From a checkpoint of a small audio frame classifier: norm batchnorm.
Rows from block 5 of a small audio frame classifier, named by matrix and row number. Rows with one number belong to one channel. Each number is 50 + 12 x the weight over its row's rms, rounded and kept within 0 to 99. All counts start at 0.
Before each channel's rows are labels from the 100 clips, of 14976, where the channel reaches its highest value: "lies over" is the class under the peak. Only what is clearly more common there than usual is listed. The data: Morse code for random letters and digits, with fading, noise and interfering tones. In brackets: how many of the 100.
# convs1: first pointwise conv (model.blocks.5.convs.1.weight, 128x128x1), inputs 0-127
# convs3: second pointwise conv (model.blocks.5.convs.3.weight, 128x128x1, transposed), outputs 0-127

lies over: gap (93)
convs1.110:50 44 32 65 50 50 50 50 50 50 47 50 50 50 60 29 50 60 72 50 69 50 50 50 50 50 78 50 50 33 50 45 33 44 34 13 50 50 50 50 50 50 50 50 50 50 50 50 50 50 53 30 50 70 12 50 50 50 50 50 27 50 50 68 33 50 50 50 50 50 18 50 61 50 50 50 50 50 50 31 50 50 50 50 50 50 70 30 31 50 50 50 50 50 37 50 50 50 68 50 50 32 50 50 50 50 50 50 50 35 19 50 50 37 60 50 62 22 36 50 89 50 12 50 50 57 79 50
convs3.110:50 50 50 50 50 50 50 50 10 50 50 28 50 50 50 32 50 50 50 50 50 80 50 50 50 44 25 50 50 50 50 50 50 50 50 50 64 50 50 71 50 50 50 50 50 50 50 50 50 33 50 59 50 33 50 37 46 72 50 77 50 50 50 50 56 24 50 50 50 50 26 50 32 50 50 50 50 50 50 50 61 50 16 50 50 50 31 25 50 57 50 50 14 50 50 50 50 30 50 50 39 75 47 75 50 65 39 50 28 50 50 50 50 50 50 50 16 50 50 50 11 50 31 50 23 50 61 50

lies over: gap (79)
convs1.66:50 50 50 50 24 50 50 50 50 50 50 50 50 50 50 50 50 50 24 50 50 50 80 50 32 50 50 50 50 50 75 50 85 80 50 50 50 51 50 50 50 50 50 50 50 50 50 49 69 50 50 50 50 50 45 50 50 45 50 50 59 07 50 50 50 50 50 50 50 50 50 36 50 70 50 23 50 37 07 50 32 50 73 34 50 72 28 50 50 50 79 50 50 50 50 50 71 28 50 50 78 50 50 50 73 50 60 50 33 50 50 50 56 71 26 81 50 50 50 50 50 50 50 50 50 50 50 50
convs3.66:50 50 50 49 50 50 50 34 17 50 50 50 50 50 50 50 50 50 84 41 28 50 50 50 50 50 45 50 50 50 05 50 50 50 50 50 50 50 50 15 50 50 50 25 50 50 00 50 50 38 50 50 50 50 41 50 50 50 14 50 50 50 50 50 50 50 50 15 50 50 50 59 50 68 50 50 50 23 50 50 50 50 50 50 50 50 50 50 50 50 50 50 50 50 50 50 18 50 50 50 50 50 50 50 50 50 50 50 79 50 50 50 13 50 50 50 50 50 50 50 20 50 50 50 43 50 24 50

lies over: the character "a" (45)
convs1.10:50 78 49 50 50 50 71 50 33 25 48 50 50 50 56 50 50 39 50 50 12 50 50 77 50 50 50 50 50 50 98 50 50 78 50 50 50 50 69 50 14 63 32 50 50 50 50 23 42 57 10 50 11 42 50 50 50 50 50 35 50 50 50 50 50 66 50 50 50 50 50 50 64 45 50 57 50 50 71 51 50 27 50 50 19 50 50 50 50 50 50 50 50 50 50 50 50 65 50 50 50 50 50 21 50 50 45 50 54 50 50 39 50 50 33 50 50 50 50 50 50 50 50 50 50 50 50 76
convs3.10:50 32 50 21 54 50 50 50 46 50 32 30 50 14 50 50 50 50 68 30 50 50 46 50 50 50 50 78 50 50 65 50 50 50 28 50 50 50 77 50 60 72 50 50 68 50 50 50 34 50 50 60 30 50 50 50 50 50 50 50 50 41 50 19 82 50 50 50 50 50 50 50 50 50 50 33 50 50 50 50 50 50 50 25 50 50 84 50 50 50 50 47 50 50 15 34 50 12 50 50 50 48 50 50 39 50 31 50 73 55 13 38 50 50 44 50 50 45 50 32 50 67 50 50 38 54 50 33

lies over: gap (82)
convs1.4:50 50 38 34 50 50 50 50 50 50 50 50 50 50 50 50 50 66 50 50 50 50 63 38 50 50 50 50 50 50 55 50 75 50 50 50 50 50 50 13 30 50 50 50 50 50 50 73 22 63 50 50 63 43 62 08 13 50 50 50 50 50 50 50 50 41 37 17 71 50 50 82 50 90 19 50 24 50 50 50 50 50 50 61 57 50 50 50 55 50 62 50 50 65 50 50 50 50 50 50 72 50 71 50 50 50 50 50 50 50 50 50 72 50 50 50 17 31 74 50 50 50 50 54 50 50 50 50
convs3.4:50 50 86 50 90 50 50 50 50 50 50 50 50 56 50 23 58 50 74 50 26 50 50 50 50 50 50 50 68 50 50 50 50 09 57 50 50 64 50 50 50 50 50 50 50 50 50 50 50 50 65 66 50 29 50 75 26 50 34 50 50 50 08 50 50 50 54 30 50 41 32 50 50 66 42 65 50 50 50 50 50 50 50 30 49 50 50 50 50 50 40 50 50 67 50 83 50 50 50 50 50 20 27 74 50 50 50 35 50 50 50 50 50 50 77 50 50 21 50 50 55 49 50 50 50 50 50 50

lies over: the character "d" (28)
convs1.35:50 79 16 50 50 40 50 50 70 50 50 43 50 50 50 50 84 39 50 50 50 50 50 50 50 64 50 50 50 50 50 50 20 50 50 50 50 50 50 50 50 58 50 79 50 50 50 50 50 76 50 62 50 50 50 50 50 50 50 50 50 22 50 50 47 50 50 50 00 50 50 50 77 50 50 50 50 50 50 65 50 50 54 57 50 50 23 50 50 50 50 50 21 50 70 50 50 68 50 69 50 50 71 40 50 50 50 50 72 50 13 42 50 50 50 50 50 50 20 50 47 85 50 50 50 48 50 50
convs3.35:50 58 50 50 50 50 24 50 68 50 82 50 50 50 65 50 50 50 32 50 50 50 63 50 50 50 50 34 61 50 50 50 50 22 50 73 50 50 50 79 50 50 56 50 50 80 50 50 50 50 50 14 70 50 50 50 20 10 50 50 73 50 50 50 26 50 50 50 50 50 50 50 50 50 50 50 50 80 50 50 25 50 50 50 50 50 33 50 50 50 50 50 50 50 50 50 50 50 50 50 50 38 50 50 50 50 50 23 22 50 50 50 50 20 50 50 50 50 50 78 50 21 50 50 81 50 50 50

lies over: gap (100)
convs1.64:50 50 50 50 40 50 50 39 50 50 50 50 50 50 50 50 50 50 50 50 42 50 50 50 50 50 50 50 40 50 75 50 81 78 50 50 14 59 50 50 50 50 50 50 84 45 50 21 17 50 63 65 34 50 27 21 69 50 64 50 50 50 50 50 50 15 34 50 69 50 50 50 35 50 30 50 81 50 50 50 50 72 50 50 50 50 50 50 50 50 50 50 50 65 50 50 50 50 46 50 57 50 50 50 50 50 50 50 50 37 70 29 50 50 50 50 27 72 09 50 34 50 50 50 50 50 32 50
convs3.64:50 50 32 50 50 50 50 23 50 50 50 50 50 50 31 70 50 50 50 50 50 50 50 33 50 50 50 50 50 50 50 65 50 50 50 50 50 50 50 08 50 50 50 50 50 50 50 50 10 50 50 50 50 50 50 50 68 20 50 62 50 75 23 50 50 50 50 35 50 50 50 85 50 50 26 50 83 27 50 50 50 50 50 24 50 50 50 50 50 77 14 50 50 50 23 50 64 19 50 50 50 50 50 50 50 50 50 32 50 76 50 50 50 50 50 50 33 50 50 55 50 50 50 50 50 50 25 50

lies over: the character "e" (28)
convs1.81:44 61 42 50 70 24 50 74 20 50 50 71 50 50 50 50 50 50 63 53 91 50 63 63 50 50 50 50 50 50 50 69 64 79 50 50 50 50 50 50 50 50 50 50 77 63 69 50 50 76 50 50 25 17 50 50 54 50 50 50 50 71 50 76 50 69 50 50 50 50 83 50 50 50 50 50 50 50 50 50 50 50 50 50 50 50 50 50 50 35 55 50 50 65 50 50 50 18 50 50 50 34 50 20 50 50 28 50 65 50 50 50 86 50 50 50 36 48 50 50 50 32 50 50 50 50 69 50
convs3.81:65 50 50 59 60 41 50 50 50 50 50 73 35 50 50 50 83 50 50 50 50 50 50 50 50 50 50 73 50 60 50 75 50 50 50 50 21 50 50 50 50 50 50 61 53 50 74 50 50 64 40 50 26 41 70 50 76 50 33 50 50 50 61 68 50 50 50 50 50 50 20 50 71 68 50 50 50 50 14 36 23 50 50 50 50 50 73 86 27 50 59 50 50 37 50 50 50 50 50 63 13 50 50 50 50 50 50 50 50 55 50 50 50 50 50 83 50 50 50 50 16 55 50 50 50 50 38 50

lies over: gap (99)
convs1.70:62 50 26 50 50 50 50 52 73 50 50 50 81 50 50 50 34 75 50 50 50 50 14 50 33 50 50 50 50 24 50 27 50 50 50 50 30 35 50 76 50 50 50 33 34 40 50 50 50 50 50 24 50 50 50 28 50 50 29 50 50 50 50 50 50 50 61 67 50 50 50 50 84 50 50 50 34 50 50 50 81 35 50 50 40 58 50 50 50 50 50 50 50 21 50 50 50 50 50 71 50 50 50 50 20 50 40 91 50 61 50 50 50 23 50 32 71 50 50 50 31 50 50 50 50 50 50 50
convs3.70:50 50 17 50 50 48 46 50 50 50 32 50 50 33 50 50 50 49 50 50 50 50 24 50 73 50 50 77 64 50 50 67 50 71 50 34 50 50 67 50 30 50 84 71 63 50 50 71 50 50 50 50 23 50 50 54 82 50 50 08 50 50 50 50 64 50 50 45 69 20 50 66 66 50 50 50 50 50 50 50 50 50 50 50 50 50 50 50 28 50 50 60 50 50 68 50 50 50 50 50 50 86 69 50 50 50 50 50 50 50 50 50 50 50 79 50 75 50 50 50 50 50 50 50 30 50 30 32

lies over: the character "c" (27)
convs1.75:50 50 50 50 50 50 50 50 50 75 50 50 69 50 50 50 50 50 50 50 50 50 50 50 50 58 50 50 50 50 50 52 50 50 50 50 50 50 50 50 31 50 50 50 69 18 67 50 50 50 61 50 50 50 11 50 36 50 18 50 50 50 50 50 50 18 73 16 74 50 50 50 50 50 50 60 75 50 36 50 50 33 50 50 50 50 36 23 50 50 50 50 50 50 02 50 50 64 50 50 50 72 50 29 70 50 50 66 44 50 50 50 50 50 50 50 74 50 50 80 39 55 50 50 50 77 26 50
convs3.75:75 50 50 50 50 50 29 50 50 50 50 50 50 50 50 55 50 50 33 32 50 50 50 20 94 50 50 50 50 50 50 50 50 23 50 50 50 35 32 50 50 50 34 50 50 66 50 50 50 50 37 50 50 50 74 50 58 50 32 29 50 79 50 50 50 50 50 81 50 50 50 50 50 28 50 50 50 50 50 50 34 61 50 53 50 50 73 50 18 50 50 50 51 50 68 50 50 50 50 18 42 26 50 49 16 50 87 50 50 50 50 41 50 50 50 50 51 50 13 50 50 50 30 50 50 50 50 50